A small sound classifier, trained from scratch: 8800 steps, batches of 384.
Rows from block 10 of a small sound classifier, named by matrix and row number. Rows with one number belong to one channel. Each number is 200 + 30 x the weight over its row's rms, rounded and kept within 0 to 999. All counts start at 0.
After each channel's rows are labels from the 100 clips, of 14848, where the channel reaches its highest value: "responds to" is what is common among them. Only what is clearly more common there than usual is listed. The data: short pieces for a synthesised band: melody, chords, bass and drums.
# convs1: first pointwise conv (model.blocks.10.convs.1.weight, 208x208x1), inputs 0-103
# convs3: second pointwise conv (model.blocks.10.convs.3.weight, 208x208x1, transposed), outputs 0-103

convs1.108,212,178,156,211,210,169,221,249,194,186,199,192,155,197,178,192,215,226,205,199,276,184,198,129,201,239,173,223,175,252,168,251,211,249,149,198,141,173,192,185,198,191,214,171,246,172,242,177,215,195,212,142,177,223,201,172,232,182,223,226,196,229,237,194,194,220,196,183,222,250,141,198,229,209,185,180,192,173,193,244,201,206,232,205,218,198,212,204,220,226,219,215,203,185,188,170,261,179,239,169,186,235,191,233
convs3.108,176,210,254,233,234,211,180,184,229,170,230,231,138,214,170,202,243,200,179,245,148,220,196,251,259,173,243,258,161,159,187,254,180,217,181,243,232,221,205,182,239,170,231,224,181,198,186,216,207,178,192,187,201,177,171,223,246,208,202,226,238,164,241,199,247,217,274,219,235,205,228,191,203,210,182,238,196,183,195,204,198,195,231,201,166,170,202,233,207,236,192,199,228,206,219,222,155,231,207,231,203,219,242,235
responds to: tempo: 160 to 170 bpm

convs1.72,205,207,199,246,174,236,236,183,182,221,186,203,253,203,213,177,153,155,163,194,181,199,233,220,194,212,174,211,213,174,156,198,147,247,244,223,216,216,202,207,247,189,223,206,209,252,245,228,182,219,160,246,214,187,143,194,148,223,214,205,234,185,177,194,199,190,188,130,162,182,149,257,191,192,227,204,180,204,180,189,192,179,194,170,204,256,187,201,222,215,144,263,176,226,164,165,209,210,207,237,190,192,182,246
convs3.72,190,156,202,159,213,212,169,193,197,223,167,210,151,244,164,211,177,174,187,201,224,226,204,201,188,213,245,156,181,194,145,195,213,198,216,195,243,214,135,178,190,159,193,178,190,222,177,201,202,220,198,291,216,210,197,132,205,199,208,252,209,134,153,175,206,205,180,218,287,183,208,133,187,178,201,220,196,198,138,226,183,206,216,192,183,241,220,158,201,221,174,203,180,187,263,224,150,218,210,182,190,210,214,159
responds to: tempo: 80 to 90 bpm; tempo: 120 to 130 bpm

convs1.93,170,124,178,121,178,183,159,290,208,217,195,181,216,231,179,198,153,243,173,144,219,237,206,194,192,176,222,223,158,214,156,182,261,215,160,154,231,192,193,174,222,172,230,213,194,216,197,174,219,219,151,192,201,171,156,199,199,254,126,212,179,218,190,166,177,183,148,196,167,170,163,151,209,198,195,235,179,209,166,206,190,170,220,185,181,222,193,157,145,159,201,160,198,165,197,246,264,211,165,200,229,214,211,231
convs3.93,159,165,170,212,184,201,120,178,213,245,198,201,198,183,182,249,165,191,194,208,163,150,165,215,233,214,212,248,133,171,189,197,209,137,162,230,161,167,201,212,158,144,173,139,240,206,251,180,233,245,176,239,190,179,165,177,171,246,211,244,243,162,239,222,177,177,183,214,258,157,234,171,138,211,165,180,175,172,178,198,190,205,205,200,180,172,204,222,203,172,178,177,190,219,265,265,175,233,171,189,225,241,183,213
responds to: tempo: 80 to 90 bpm

convs1.34,218,178,164,187,220,253,181,227,208,182,211,190,193,223,229,219,170,144,223,222,140,199,244,247,203,197,151,205,192,199,245,189,190,194,147,217,241,180,237,203,148,182,172,164,181,239,184,230,171,225,181,242,193,228,180,124,136,242,179,219,202,209,170,228,193,234,227,183,207,226,167,248,207,204,170,227,213,238,202,242,154,189,238,201,182,210,219,177,187,175,200,236,177,225,228,175,197,248,168,189,202,185,221,186
convs3.34,205,207,192,147,246,205,164,213,206,175,185,234,211,202,148,195,187,201,235,227,159,200,230,188,183,189,185,207,239,225,194,204,165,229,170,182,205,146,211,199,192,261,193,205,233,221,226,163,255,294,205,202,204,201,205,176,182,214,188,248,189,227,239,217,207,165,227,222,230,221,210,221,232,220,216,189,155,208,171,270,162,192,230,171,207,217,229,207,179,200,128,233,249,209,241,205,197,236,127,166,199,195,255,211
responds to: tempo: 80 to 90 bpm; tempo: 130 to 140 bpm

convs1.198,185,196,224,228,223,207,197,171,200,164,192,196,192,211,235,198,143,190,200,187,250,161,214,199,164,199,192,215,162,215,177,260,151,230,174,197,177,183,210,192,212,251,240,181,198,174,184,176,180,208,216,178,175,169,219,221,226,195,222,224,214,271,204,200,181,234,191,183,245,291,201,206,174,163,160,271,187,222,247,171,232,200,178,193,195,153,221,219,159,233,177,240,189,186,184,179,149,239,260,282,179,201,195,227
convs3.198,218,205,233,206,216,137,197,194,214,135,203,225,137,213,226,150,209,119,229,221,153,228,196,247,178,209,240,259,249,246,204,181,220,183,238,188,212,107,204,185,183,193,198,164,184,214,205,177,239,229,164,189,212,146,184,218,193,150,187,194,204,192,210,209,214,199,199,275,217,175,209,229,200,186,176,158,234,198,183,151,162,180,189,209,174,189,232,184,189,160,141,200,222,214,188,205,185,211,120,199,204,186,190,190
responds to: tempo: 120 to 130 bpm; tempo: 100 to 110 bpm

convs1.76,153,208,191,176,202,151,227,218,158,206,170,236,203,143,222,171,239,184,213,133,196,179,219,198,202,190,215,259,164,208,218,241,254,204,220,200,194,177,176,197,176,242,149,197,153,248,192,212,182,227,175,191,213,191,202,193,202,170,161,206,186,205,191,154,191,224,210,226,129,159,185,262,155,195,268,211,156,199,169,196,235,179,164,204,226,205,181,193,194,205,226,207,193,253,223,190,205,230,171,196,166,244,211,168
convs3.76,132,190,232,206,232,204,160,183,210,124,263,179,179,223,179,206,216,184,175,245,265,176,185,252,200,203,244,187,210,166,201,195,200,211,171,204,133,214,199,207,147,178,211,224,147,167,150,183,207,198,168,192,212,155,201,184,179,233,174,254,219,214,207,196,169,208,204,234,211,199,209,231,171,143,236,209,239,180,227,247,158,140,203,213,176,260,275,187,198,166,183,223,201,227,207,218,189,158,150,231,177,221,247,214
responds to: tempo: 100 to 110 bpm; tempo: 70 to 80 bpm

convs1.151,143,203,190,197,213,236,162,197,219,244,228,203,173,176,247,187,193,239,239,240,231,193,210,243,213,222,176,203,174,161,199,141,168,192,184,234,210,234,244,236,236,189,235,161,211,204,230,190,180,240,178,199,197,231,194,234,162,205,222,218,204,180,199,212,235,168,199,231,208,197,220,225,171,231,254,171,248,168,219,267,182,224,198,183,203,226,206,204,253,228,167,227,212,158,222,239,200,172,172,267,183,233,176,192
convs3.151,168,243,149,188,247,186,250,231,250,178,231,138,162,223,203,162,163,209,156,163,211,133,168,216,165,246,160,214,203,177,192,194,168,200,181,205,213,235,157,183,178,195,239,188,239,204,232,242,246,164,200,202,206,173,195,148,241,203,167,190,215,195,233,178,164,252,224,198,225,190,206,151,180,195,188,212,172,190,172,171,246,205,241,153,213,241,193,173,213,160,184,190,197,252,218,188,221,221,133,221,184,234,167,224
responds to: tempo: 80 to 90 bpm

convs1.165,179,235,235,217,218,145,220,204,228,179,168,159,201,238,166,224,178,199,223,174,173,201,176,227,180,264,172,238,178,239,170,208,200,219,187,210,187,235,187,143,263,180,180,163,205,154,166,254,172,176,184,204,200,172,228,193,189,181,196,209,161,210,180,240,198,176,186,189,181,178,179,178,225,226,279,224,227,195,165,211,207,183,191,238,205,141,219,233,189,263,191,193,229,178,242,244,270,240,199,197,185,228,180,167
convs3.165,233,281,187,147,187,184,219,193,182,189,176,249,172,188,196,190,159,214,218,167,232,230,188,141,227,171,226,161,224,239,229,219,172,245,234,216,227,226,225,178,231,204,173,232,199,195,225,131,272,186,218,238,178,251,226,130,173,227,229,202,184,246,197,147,207,168,194,208,190,246,214,238,257,239,199,178,218,176,157,222,243,194,213,202,179,234,250,166,172,164,218,218,199,152,107,200,202,209,216,161,196,217,175,208
responds to: tempo: 160 to 170 bpm

convs1.81,120,223,182,228,189,184,215,203,166,181,162,227,173,186,140,217,156,219,159,165,174,185,192,192,156,194,196,256,179,184,185,198,184,205,137,241,158,185,189,197,154,120,186,220,187,215,179,222,238,177,217,232,192,229,218,202,180,207,242,158,181,189,189,194,239,210,196,196,159,177,165,199,216,223,203,195,166,175,245,190,178,173,216,196,249,138,179,228,207,186,202,173,184,131,221,221,227,211,189,179,152,198,247,182
convs3.81,239,210,189,174,142,224,236,143,244,161,199,180,181,218,199,183,158,167,204,198,179,198,193,189,171,240,176,167,219,201,229,218,164,257,200,218,151,183,156,170,216,265,157,205,212,236,213,169,243,195,210,236,177,213,261,180,205,183,116,238,222,251,121,176,206,209,228,200,198,227,152,225,207,194,166,206,154,190,147,195,231,150,202,218,173,190,184,203,170,219,218,199,198,196,226,172,170,232,150,180,183,178,143,162
responds to: tempo: 120 to 130 bpm

convs1.53,233,206,177,197,194,162,211,235,208,171,173,201,267,197,191,195,120,151,144,191,130,239,196,245,240,214,219,216,143,240,201,213,176,263,232,188,179,223,190,193,158,205,205,224,192,165,169,214,212,231,180,133,127,224,217,128,179,214,148,227,219,266,199,179,228,166,201,206,221,200,224,181,206,155,229,209,208,197,198,204,221,146,189,139,178,185,232,203,193,203,164,240,218,220,229,238,199,183,199,223,239,186,272,237
convs3.53,189,215,155,242,209,171,205,240,214,189,199,222,192,143,172,216,224,172,197,261,186,199,249,192,172,210,174,229,149,155,149,189,201,87,201,149,191,175,225,163,233,225,188,243,192,211,233,217,210,218,189,239,265,245,154,228,217,206,152,199,138,205,182,226,147,201,172,212,156,203,187,206,184,213,211,197,183,157,173,167,206,221,157,123,255,163,180,222,148,201,209,209,159,174,174,257,194,171,211,209,180,230,230,181
responds to: tempo: 100 to 110 bpm; tempo: 70 to 80 bpm

convs1.10,175,133,110,211,176,236,215,251,227,213,201,190,165,215,244,196,217,207,188,184,180,190,243,158,181,196,238,223,193,224,225,177,226,184,205,209,243,146,210,220,195,205,148,225,182,187,175,215,200,204,184,185,175,207,217,181,204,240,128,210,180,186,187,210,247,191,217,186,174,178,185,196,176,222,176,232,190,180,169,226,255,194,190,171,193,182,201,199,205,166,228,125,163,206,214,182,216,218,266,191,235,211,232,180
convs3.10,193,201,216,265,225,140,194,199,187,198,218,222,201,156,226,233,218,182,199,217,222,159,202,236,214,174,181,233,209,227,222,164,210,247,235,163,222,196,207,256,216,159,184,230,238,164,223,221,221,136,141,235,213,209,187,193,213,231,180,234,251,201,279,223,148,220,227,113,187,210,142,226,154,227,243,164,204,207,200,212,220,188,213,163,218,187,199,211,213,197,229,137,184,173,182,193,263,184,221,192,196,245,214,206
responds to: tempo: 80 to 90 bpm

convs1.23,216,190,176,214,204,206,201,119,201,201,180,177,210,237,192,227,274,156,254,237,257,222,240,176,238,203,200,184,210,218,171,197,190,200,167,212,176,203,152,185,245,180,218,178,239,216,211,206,177,314,193,235,172,220,194,211,250,209,201,186,243,204,249,226,224,158,210,214,233,232,236,146,185,206,227,195,193,193,244,195,241,178,209,193,187,174,182,229,227,292,198,239,230,153,144,225,162,173,202,220,175,194,234,161
convs3.23,268,192,199,193,157,164,225,171,218,235,202,201,178,208,240,225,151,218,197,260,136,205,144,202,226,169,195,233,213,194,199,201,187,219,199,214,160,174,223,259,215,168,174,165,196,236,257,186,229,219,218,178,209,243,191,193,207,160,231,196,248,213,198,235,167,189,216,181,224,210,176,186,230,243,168,176,194,191,191,229,249,124,178,179,187,198,207,161,198,211,168,200,185,211,282,223,165,208,269,196,174,255,214,257
responds to: tempo: 120 to 130 bpm

convs1.74,185,155,254,179,238,192,223,212,217,159,228,202,217,221,151,170,188,182,222,198,170,168,202,244,170,183,206,206,199,183,137,222,165,189,219,189,169,228,189,181,168,199,236,159,208,175,243,228,225,215,205,202,241,198,146,202,199,204,205,176,217,169,161,213,192,169,163,182,241,209,184,209,227,191,185,248,241,186,206,248,247,133,220,163,217,170,231,218,153,239,200,183,160,202,236,228,235,237,240,229,212,207,190,230
convs3.74,173,164,168,154,194,213,140,220,178,192,242,175,182,193,192,200,197,195,147,207,207,184,193,210,214,217,194,176,189,240,192,142,170,192,214,198,145,210,233,179,211,206,164,152,180,193,218,184,204,185,196,190,208,164,185,187,207,193,187,124,205,182,177,229,165,192,218,173,140,169,177,188,191,198,260,143,267,140,225,185,178,153,198,182,237,202,246,170,165,182,186,196,163,221,214,192,228,214,183,227,160,214,152,256
responds to: tempo: 160 to 170 bpm

convs1.12,206,176,197,192,274,215,142,193,194,181,131,156,183,199,235,192,196,166,237,222,247,227,209,194,194,202,191,215,195,200,156,209,157,247,179,190,199,158,223,174,237,188,195,210,217,270,225,204,267,198,235,231,176,205,160,159,229,155,234,211,193,238,211,218,193,206,199,196,137,216,176,176,203,151,185,193,173,208,250,207,211,182,240,110,189,215,230,208,164,186,210,184,188,145,197,194,226,139,190,243,219,211,193,195
convs3.12,215,190,192,201,128,171,237,212,184,165,223,225,176,182,179,213,198,183,153,186,203,218,145,198,190,158,193,170,211,234,219,156,201,201,211,149,206,201,202,150,165,157,220,207,174,160,237,196,198,185,187,198,192,184,229,171,145,161,173,186,185,223,183,157,150,160,222,178,176,197,148,208,173,173,188,136,246,188,200,170,198,207,182,198,205,218,176,140,146,200,186,242,169,150,130,196,204,137,141,177,155,203,177,236
responds to: tempo: 160 to 170 bpm; drum pattern: shuffle